Rows from block 3 of a small image classifier, named by matrix and row number. Rows with one number within an expert belong to one neuron, the router's apart. Each number is 500 + 50 x the weight over its row's rms, rounded and kept within 0 to 999. All counts start at 0. Numbers have three digits each.
Before each expert's rows are labels from the 100 images, of 14848, where the router gives the expert most weight on average: "strongest on" is what is common among them; "patch colour" is the nearest of a few named colours to the mean colour under the peak. Only what is clearly more common there than usual is listed. The data: abstract colour fields from 500 small random pattern networks. In brackets: how many of the 100.
# router: router (model.blocks.3.mlp.router.weight, 16x192, trained with AdamW), inputs 128-191
# up: expert up (model.blocks.3.mlp.up, 16x96x192), inputs 128-191
# down: expert down (model.blocks.3.mlp.down, 16x192x96, transposed), outputs 128-191

# expert 6
strongest on: mostly red (59); bright (42); smooth (29)
patch colour: purple (79)
router.6:484453503445546542469449465523547451524506580479431531482447457568465485439522552402455557509466562504432519525530567469421552492454466619549602535538469540458570483529587577470523484501495570
up.14:569468539510573539487523552542572568441470581413470550516573462473522486459476573526558499514449512495452509478528427430576505567407601524485543481538540586468557475448448499560548527490413429
down.14:449437478425561517436630465491469520460584510494462527576535456556482519521452486492515482563579522498520566381573550572482539527562569443542432562560502444521555513407487586545459515538558507
up.15:511523521509457405401480458458466489541544600472422497415483571511513458426480441506529536542516443520484518580528510495506508519552502481490490558471497456487444431583562383549436544488454430
down.15:499461455524487473439511503500519498473543453474602587517504497477511470457498511440495429484407599522522492460478514438595561545580456590548525471505483427376522601497474544408487501482540516
up.16:471525509479569447471401484449556519471420511570492504499477587505571587478525531513434566452472464432398528395484452500487561508504508486431474575544471610620518473497423516574541610417532566
down.16:482420470493520452472481508520509487353541528438528567461476527502652529467443604431541471556507459611555546487471535459515485458498478586493578566527480437431471515504455533564464398548541380
up.17:594553588551477480509468552402442504526454571550515468476545536492525562500486512555521524522500492489510513525568555497448484507544483462568431440478434559572464478556609522604390506498504507
down.17:609420405471456494562504525440510474422619547463511427482519499465574488531551522493481585568529527494520511583536486537479504526471497621516501472553562530537445534420571520439421461524425480
up.18:439507500551517519518482572539532522523438533419517496515534499512523426450526381425556483512448410578441533533398496594487445473487585463560480473542561550442581518506486490600500419531501508
down.18:478474453516470499451533437476505545501575535421444453426450469494508522473450484449527447453565477503599553426445459538455359486511509354535545453479464499469504462409419610525496499539549566
up.19:491412513475469522620530539481485553571437480502476517519434603466498508605503462516480398538542528488504545482585521508463522568490502562501411505544461482515519474526438476454426479444465468
down.19:512582444469427428488508586493593525503459461517466529513500504453480474537512476593524505505506402502505482461592539484575561433476537459463457471470482527484528479500469516531489418573496513
up.20:477553543456472508538511469553529551536447482545428524441563372589497467503599497482371423471568504477492513488571462457516461495518557542428468400472398486496494445472505614465590431483502485
down.20:522480560540527577438511510528622541456481456492462454547569575477626500472510504553577533517566495508514475497466475461484541453470532479490495528474493530484463502538437524514470516477481492
up.21:410496557400464531519516452399513446433469436532539589545393458436402475548427510569484451422476547564502479512475593412464528524464515527466497591598466386493503493560494519468375510460498528
down.21:471487560522467495492443474460450515453497484518472532549582544458520424503454557505555547492507506432494503439519449433557514406441497535502506584542374542545480468538449471485578435426486487
up.22:600475533537539494547398633512470484570435536474615601541365529407499414555536444457461454464510459431503451408594512460504426582423505535519493515491488479504571544519511516536457468490464468
down.22:457472562571552468631480450363508569492533451410572549442567461460543543549501513507487504532576554564498556467498535543516488453530457396563466586431551569484546560469466527509466532490488467
up.23:551507504492544518452477551467532506455478477437603520567500453535450420513468551445525583543513483526578532558509595544491544521426445451599526553486464561394525541426551459489577465454527551
down.23:563426456403444416534490460522456560525492493440630528531468574491479522545505523478555419508457487435570387446544519543386453511526544435550509608578587401535467456441513506517553491512509457
up.24:513462600529590409544504502493564562459551562469416542423415441452505488463439512476461449464524572523501442558485492471462509554465441569428493487522548490516531451472474397441594480507493514
down.24:555529558531590546513530453541469458473412496593471475462542621615494490534409547508553529445467532522453379453571567523529501445407561445547461500517485371541545386529404500506520469463486482

# expert 5
strongest on: dark (88); mostly blue (43)
patch colour: green (57); blue (26)
router.5:492461425544466521456540492554534516564539423542490473507567410587389379513526502488529545498538433534475480593505452462539478573467538501567458497445503486481379505445482436556635486448463544
up.14:480496536472607469490474476374501468558413473509593471509515561489523467504515457464517462496538487478523621493455479426520492471438475468603508522585473386443480523482506524431539614445466428
down.14:568509606449513648518490542474524499502465460471459453581400512516484537440541504545434496497532521520503485510491524496493556487462518546546486415510472493524575448511471517573444570492541534
up.15:405581485471530672501625512493525531485553504539423500450492424538398579574445538446480481529446468498526452551444515458490516530510513527478467530587476534500495523444514470514642570537432495
down.15:551495356477496537515477470469553464558425475414484526411522495562492478487455482518560534522524482466457531471512506462511564556503477398519486410514536438485494520564510486504469534483449433
up.16:515495562506491553504513443536458481574537502510629490487551493456624430493562518506532499510492424447462521515586453650492502521475507489530501558470487529398495519513520486542530539506504429
down.16:482562476466507561404492414537527513521470597492486561488535466522510493460472557562571651496471512510559578510486585493487528527488500556541579491529498490474472595558511547587481521566472501
up.17:530492559575456586573492556505549525374595445487488491496557584473485605528491488612474593550446561460445528562531448490397503490433441514476512530377431465502514481510524550521503456569526430
down.17:484481461496517480543527487539473498469404392479534526434439484488498539457544465600521437433536474576603515487487539551541468534559506467471553481488487510531499405419579583471495464565528614
up.18:528510522446535485520514563572507521528419522573545519525487407520504443444436610564562520667481455444436509417509500477449561426519529514424408567481534532488577531477484395462572489502558574
down.18:486533462502538495418499449626471585481483490574525549478634618398547419585472465470531545469448426528550539424481544555464537521477495433442537485583450446503493521459537482497564429436567478
up.19:440535441507500586464521370575514566533475435464496489457579607578536518504474490509526489508516498448496519467513518561612472478487449475483559491490541458527536432521488494545461522493458468
down.19:437379587542475559541467503473549556556477538495502459492488534463603502539535443454600593496570513556535479473574511485496548572454569511597554404534581535513514484491521443457529514523533499
up.20:466577514451436557510546500604401463582543567491485555587470608548495486416496488552538458517452447472517466513485472487465523422478465519481634444508534594648529586574573511482443486556464471
down.20:450508441514461465489477489454543449543547508492548488464520442505471362540479472524541491542472410492506528441464551502557598468542530471511448518511568509502508432510513509565504515545476516
up.21:527494534538436508486535546493545439507564531576481512488565498645469412503550423500452401507472470481488456343526573427512482462459513480523513491483559533446456527456466524446493454411422438
down.21:615434492532569457559611487536425533549460466460497429555485491467477578583485447532524462493482473482504544500439534564489510386510595459413539501550460591446572538571544506508411476502419421
up.22:502475441474498526536494487480524455570541406507524431532601500583506533505521402574526473518499501431533531367498601467485483520472526537557451543528411420484587509515532556481447475444471561
down.22:489475585381451558473416444519449509559527506470544480613549534428527609538493529466562522448492428523531580455555645566478484544583510491582596513526500524485506457560488515325478528477438572
up.23:478422438642487545506489467487514543463475508482426482472531520536511466495572397514511428443455571467453493522517425517435651611524480450493428470438469594444561483373448462474458579550457427
down.23:557505520559574526425489434433583588441514607481412475557524501510447518568487450468528547468546547480499527498520535497495494511542444500517459353443620563555447479520392511558475507554444463
up.24:526536477544497442506491505540466460523446546537484518612491549500536499553564496615520521485485520520511551453483450520479532481445464492548517426494470540571533414441541485456509539517516539
down.24:442433424531553469464448611462572544473451551513613434492526402431505524446562466556427476581464503394513529496498571552491528517486537589507510500384498490512460514418525543579494532522446588

# expert 8
strongest on: mostly green (56); smooth (49); bright (30)
patch colour: pink (54)
router.8:419450522538472434409578529493446430565531461490496550548399525557496461504490471505471533551484561506549496403503479560492591540493537465535534546489459426519561400551539471473489394648509509
up.3:502338395558441464567544427504488519434459405560485437543445557529504515494487540538544495549480482492502461467503466497559445539392486550554514424529562433499502505598432539491504427490534467
down.3:481461540382509511488520501606513605524562494449470538502559475447397565480511435534544431468451568483483497594460490483457486549474532475448435574532540574572448404467508457514547466467499422
up.4:497487563546520418561522482477557492555441421572566543537505475511502480540562408464522422476525528504471429523505441517570506473452509524556502495532562442519475390472481528478521539504438509
down.4:564366562415509479464559408498476550454550543369411521490495471586553545438454451432525457547475517557569443489473556463461507515550615474521543584512468581447433427456521462535503589544436473
up.5:475464493488467514471450435466550604534427547453424506436482484508549449532505607450504452454520463464539464554596445482524491451516454517605497500416554477444495410531533531555607486423516486
down.5:451492550561497463468564460472500476469440552448427475473463492471521442415498422516467620474517415432483460482539491421583633519531455482446380544494516519634474470522434569510518506418558539
up.6:532496472537471464475500463507477442505388586386515397460576512448526529528513521538540476515453549477463467549507571570484437377477523562498517420409508474483402498543411440467467450544506442
down.6:489448501524537594444582537544477603500467485474520551519429471460493390573464575479592521553398499520512494534547493523512497482424458486449434549405511531562476539550461477575510485505511457
up.7:606553531431452514501544521496622528480484477419507545588503461487469387428419494397458473553473451402497606553531480444558503515482456539574489560543536478557469479476578439574487514528517572
down.7:546435595512439537411476508483444453504503483573547493540439551476456540439483489534444576576576467418514523469440449524483547543532489487474498586488485518508458471467481485425544428392494483
up.8:481591549502434570458533504403538588525496412547569447452486526527592487481534499523623495569474439455568498426379491521525521551538562545396403444520559501507547554478553576375530637451424415
down.8:411551532493602466563589462442543516499463508542523535519461479455469553398464439487427464539530463588598457518437505595478574504546455557553513479518476533547434405441544538499471571537557591
up.9:414497469434465530504567511528572510398384495485539496476504450457481522477453546490533599487508462478524571536526493609514574469506516606501570474458485573520560494512435463560454341600481496
down.9:520402434539442534455629502525584568403523582419470475540507533441429529546509410490384509473537484483515591544466482488445536507513572503483496477539430498501498571546607461507485538573501510
up.10:612637514418458409559584448516494486459530436498455511518481448479506493516505490472462445564454585558556467552532459466511543526486502527507494554451473566555451479453455485511503509533511510
down.10:511539572570510486562440467525493533581458513539450422523508489499490459547450545507510526468602523454534544554550538579520537444446427466551440518541449552544550452382509514457514483460463438
up.11:453510474402374541488502475427452530471475341533493459549494533410500566523473466432569441560487543599505536431466464494439589467510557469585564482466422548413525504530571500476478560553510434
down.11:537482459536505477472458498546549534426498461491592582477444489480491463477448475360529533451376558506518572466489497471481548587385535506459582582538537529496483508502433505524477506573564572
up.12:417531471468476445644507473507437462488458480542498483513501542498524506420442557440526614488502546506581443505486500487482595549490470587517478507463514512560521464528419558545542470598481515
down.12:533373372483429530563450443521490527473456494446556492486480517446416493519515522505458366521523536498570571501445501479540555495421477525444446464524473545522512448440456446489465511496454448
up.13:487454495516571425530577553459482482594564464486473538508533475517440442538536488482516527548418581557491470514556527573572461582447537446579488521499493480496519493360480424534465532517509472
down.13:497534503494561420428474528585483540548573479426450486474527551572554460484525525548582499541517496500442501553505546498416527432413499524504454469545497496481541584484534436544565440558513528

# expert 4
strongest on: fine detail (68)
patch colour: grey (89)
router.4:480510605453466504470560424539540563426430531456492495520499463476498523444542525440457486587528451446579465574560528517540530562479560605470486519442502508578525545504449510539477465453507459
up.14:502457561519493571489541520484486548471488500423509409466501557520477400529486555487511527475479537499530556479497623559587461533529460400454443503502528509485503440529344441485472481516526398
down.14:504501480564469447458500478419567597575499499494470429594470406529494551486579501577486555515616416457509449503545507516423586494482460468479506536474496531431481488431510477551521432455558524
up.15:557406521564452365549449507483485626458546524457502472478517521499434559517518518482549554434596484521477525486510534546479455559522557498516410580498481461531556458415535522496421523550516449
down.15:587424533494468582539435581533434546517424499503519529472538476512503542506426485424506505529543546450411494494548533467529518423591454425500533542415456399515532400486521408569471560444469470
up.16:576560533454486459535458506406485484415470501509523450544536495462501450463546578438487611476527493465623459551446514488470548409535463509500461519489479471467551577586460491618473458488564589
down.16:532471511545537425532493428420475584532474527470446430457483420523520559413495573552557483449513470435515470518437469490401523419544405537504580556536414496432504481526499539481583487550510582
up.17:599517520434459571411466486509513503494628496503584521526525534554476422529424559539467503516442538497537457516542498361562511571460572545489509534619455465491512480512459434528375469558467434
down.17:521511553602468520527440496584420498467505484567429436487519517490526493539457476410532479595571505524567516528604510546491455454374596513488557447474518617409420445458487510608487476510504546
up.18:458520572444487450484524348416474421419458435528521539422530501481538525476585365457630513553471446519515538518477500529505480477516458593483495422621606545476472628538546483554502469429512487
down.18:398568576568562509489509542387471497561443475591592519468439463499502508426514465521458507411446533439504461568608505513514417534514410470535476468524460530477485472500417555506498549563503537
up.19:461491492507483469471478629474489531534402488360506437485449543478568501620532518477459531497510459465529512512466504457588432386508552481502405555530458459490485468398407467592532523521511452
down.19:458481507487519545522453508503557539499557570637512420493535451468539505448403529597511495531537504470444443556633590446504498447533502505460515512403441534463522447468443407646434454439479463
up.20:552459435553427494544498475562431489398525403483537486494445509520444663528463540431524484555448607533374604519515468558494564503471552511604491569552456486536574544466410555547461446454506490
down.20:456435442485545507511446478488413432497499536380495549510458500515581498568448476479477536551502442404562539491558464481487492521426483517531520423440527505506434480547570431455483474479473417
up.21:518550634479503571443431510457453427404485549436439508404460490563490412406448489582505500544390515495561519458489509568511575489421489500464515454421523435459456450582605479519595445534518502
down.21:480550390532475425431524435445489453460484457478524453553564451442443525474488546555471589490506449505495483463440474444501487519522442518507560513564501497527421523519521487462544426488510516
up.22:509554504468531516630573433606564442497520478427487482531574521560467500560560488485476441528516515494636579577478490378487476571556539487504524550445566562520489549450536536527524505453395520
down.22:609347541460603509512556537522420627537432525536505538475456487525486490464502469520516450537399516486587544550571579403546480546564534430587428540470503443481487492515562555563471475532499564
up.23:485532547531482534490455549492502461462474596410479490496593540413555538507480410590477525479479483481464549514628495445534450545571494497528556462523434584566480548532481440483512538583531522
down.23:455423454531464484566398452495524479451494513569499520465460501482464416569535512497438434556464539577517419552502461547519422540517492462529497536461449546433503502434537485497489531645456427
up.24:483490517544422483513506456575517509492420458527458517476490483562455508561471426538435525539486487454625430546458518421581534449586517439552481375548507458500412469373412471427559511547566467
down.24:465542488518566556389500484439450535513477513579492420478494503495495518483655486496485561579466569498439475446478528538461619503456466570513358479538495479588492534451508538496533538507554462

# expert 14
strongest on: fine detail (83)
patch colour: grey (98)
router.14:600501560488516499471476509516494530469530419512467382503498442499514530463494606518501552495460469496556463522514463471581520477661590464364419582455452462448555508553484545477511473459507435
up.3:475519479521453495456546562519563534457471534483490499568537500525406483437528472494457494537528525400491542548394535507510447453517475462363604439633540545549410505422513517492459633564558491
down.3:513521502431437470541551467582500392462419450544604444530589466499514524497517499420522559500558521465489496520582405468522451532433548590599508561506563488532530459538471474513511540499516393
up.4:509453564473453542481479485482516486532553629459521546474488456593483556534529437589462503474488506515446435493618456568476552565403559506451450512484543445569509572477451587569537477463465455
down.4:555468511531488430427464488449598537444435432574509485455549542518501468547536411517578534500467556375491431546634504457472470462484418473512516517504381497435541508503488444540528528613551503
up.5:379512412553536537594519503558500530427508530367533513535548510517458448481555494549493562497576524486454466455523448471485497441441419527554576520561519587551492554400537523445477502454442550
down.5:475534532514452544551459532436483532526516441503468540570509509454462546420375514453505541533502557456423543533488487479545482497548459498583552468492470533476488495539497474500494430455506392
up.6:465460492510516624506515421517501461562544489470486500522411524431567520635521559591566463611476467477504505483446454536403514443505553480436492533524565541406446503513545573525563402444504505
down.6:532533469451466566461468544584396493556443554471457554487415482530533724491612513513529416459617587427457484486448523575506496541482507513489501577541513428544595530505550532577451520457502525
up.7:437496428431493518439483505485503478532405553559440569503475507575462547554488533614515434471469490483435433544582605489496479530453468559421567533477498538438485549585568471470392556535458432
down.7:506461542571537497381488439492544492493539505536505598506462438557459480646561437534470477441392560487439611458551481463457522479455500540509552422474436567549553478498477510451473465525515528
up.8:578446413456560421490481460459495518593432510571429429509592447488488475459545472446561449568543584478579493468413523465445514418484396559563471484477506572434523413465505486467576516540523471
down.8:473405536590568481554496493497516462536458505521578442560447512490488425350480539466511599494525434480554424498412588363439531456515512475473533477503520531557541496467520479468584535463523540
up.9:462477527467457575485505457508461517496536475579504479444469507443469543497472505538507502512511484629481500448453502576361586544479556530415505487401439509584470482478492543580571494549602593
down.9:494608470521547533524543486521425526521468502480447520489499505466518565533473539520503555492593476476505477559467574503443507489476469453488519439532453525481558424416431519600414462464532526
up.10:540547408480498408359608527464459555404464492553556540521552501483531501549479514517513519462477504541467496462565476439519459405479591536532581520503430595429519481572435511457473462485435516
down.10:474483538492519398472522556556584519520520440532509567470568432517506541564471493535419448455470576550527565590513500567521509539544484499480546438434498594562549537575536528483527490626455508
up.11:590419507391488477537450462562559478556509487476629518450620538549522572526505474426452536491466497545475520503585519497496512493523571581523527530535538454435405548498505550539448493472509608
down.11:507472474414487570464546574552595512532409545491425547427535497463525543475531486421506479524452451560510451419619501434468418566533461584503503559545484525599474522593492483493515470512431476
up.12:434462509533474574522416541471600501479563486481442475472544403427534534476453469560474572566445535478430573588571604485519452436497388529524376465491417448511535485527454484546438665505501508
down.12:500463521570519447470440544439490503483407528546532450497508483543529589533503531551535511576551447557473507461531541470587530462498558491485531521455492527566513580399386413572485453509575458
up.13:504509501552538397424571510515528405518500500538437537421529541525488465519537569526566528481470461608522467512425459478568396572525565430443470492545504404428492563409492493504548451588524458
down.13:480485446586366496505542527551509493446451544441609529545508458494497483484619518629509521555422502553493519458523551570593519564495473594498541474576513527463497506509460528505590583506378441

# expert 2
strongest on: fine detail (38)
patch colour: grey (73)
router.2:478541530506543500457528445537472467449506497511436532439426506510502602524500473548535529500456442501465428398394453583454556450417580582422524478445552536512433478485480525455431473501542390
up.14:404517538515547548514522557513484473505558488429464513490431525630458444564502461540506471565368494525532577422537558512562582517521498404449542424472535473575483464432570572424524538521512596
down.14:515534487539506539514583507437467479404538473537441382493545496456478593516508459433529513498542538457542530517420529489528484411508550538519523456565424533551490462498485546541506478470476420
up.15:420502450552453600559575510486490540458530530472513467551501455525461395547558496524502536460490510519463525472568486544608472538540552409427457589589492558401519577449502582580575449561503528
down.15:522664548525560567528466432590460497458597423439554495510566555519487469454422526525510537499548470435454505462476516474565440470499490426510524447508461565547485461453431552562461514468521546
up.16:448480538577616535486529449615456528542444513410467496378464453503489489635559532524464526611584481548520500540620462544549569512471585514618445589447421481473504486508506436528521495536509512
down.16:471498530581471486473585469447556414437494507577530517378492531426518577531554469526483583507442384532463460492536583549543515483464431558523600411493392559480500489543483452439453422547524492
up.17:452478475525478422570437477531507506533533574549489498492527571424510459566460457433494458458595507465502574531520576530544577471529428556516540437625523569634459482513518453592582501389480499
down.17:592539603456494463444556463465505598495496454386483612466467519531433500598465484500546490460479514513508582550546509512480452497516453500477466619477474574450503560516560389483597549490461540
up.18:499486514481582520507598558589510462466548486436516519452475579470453474448532404458605603500539467538632479561538443480565519519519614576486540484416474518406440535615439542502603500511480458
down.18:593529442541552477474548532481453525477582539444464465412511556480544541540502565500550507448493534523492512459481470506606513468484531503561505456493482558438515472482458634536511470524506443
up.19:539431557592502534538544496555573604585572441451576479503461484541519451531479528531497487606497490571427530509474555469541361464473538519505449519480535518429428492504575585494398574502379552
down.19:461502567480509540434576421607448583469508491464506471551556503506482468494438497542438368477485506466525412487562599466550468485474548500441465582417538509537451549513529480533504407551534487
up.20:456550467505499466547550449447446452456418424552396550438524440473509588522535418466458442454520595407469496460497520433424568385518498561517552432428465552507510490394484507446524515475526450
down.20:402496517438446460437493432394379480459580457521391522566507444518413442521465432515471498486476485518473478554534402415565579495456472457595515539502551469551500526570526503520532485500545540
up.21:537481438440586460479529513498541435460462532488524476464578487515457464495515566420531392538512513519481545453548478481562411593506483510562538503462627499557541589432382447475518566584472477
down.21:373496403486559493526529520428548457467510531440497457439470524492529509362520526532525551514506426528590474539432348554489562435580482515512487520520481527430543533556486465510502472487464519
up.22:426500454457396480474389493482523481596513513482493561449421531468454566536530421495518549511503424509545512503491577581545463399537510591525579462498539552634418506501531497486442516402547456
down.22:516590534497477517427452485434489486517467610506450558510501427437545521614429394569514420472546464464522583474550469592378487548547492444481477548473448537517467545441480433372529501437479444
up.23:466590441563476470503563547553499463491481439559472521486564479478454514553479444498443492491487478439631585420393596424465522434396510452496503471547537474511472539537564442463429541477523462
down.23:550537473414538513534532444429519441596559539490523464525524534422470491496496598450517495488535532432497494476427579537438474468508530493561500489439538507451487544542627467514430521545609464
up.24:627499527487523513533462558534502512517551492482540449536480475456582534571553514501482537491517449471452485482449526497511414615518527446502381620528573398490481430544586495538553503437485471
down.24:466591456430417517552446560566511501479464467468548467453623574527476561542520529482560499494635491424446484489502469480440387513436451464523487495510484422509500566529522518521623572529442479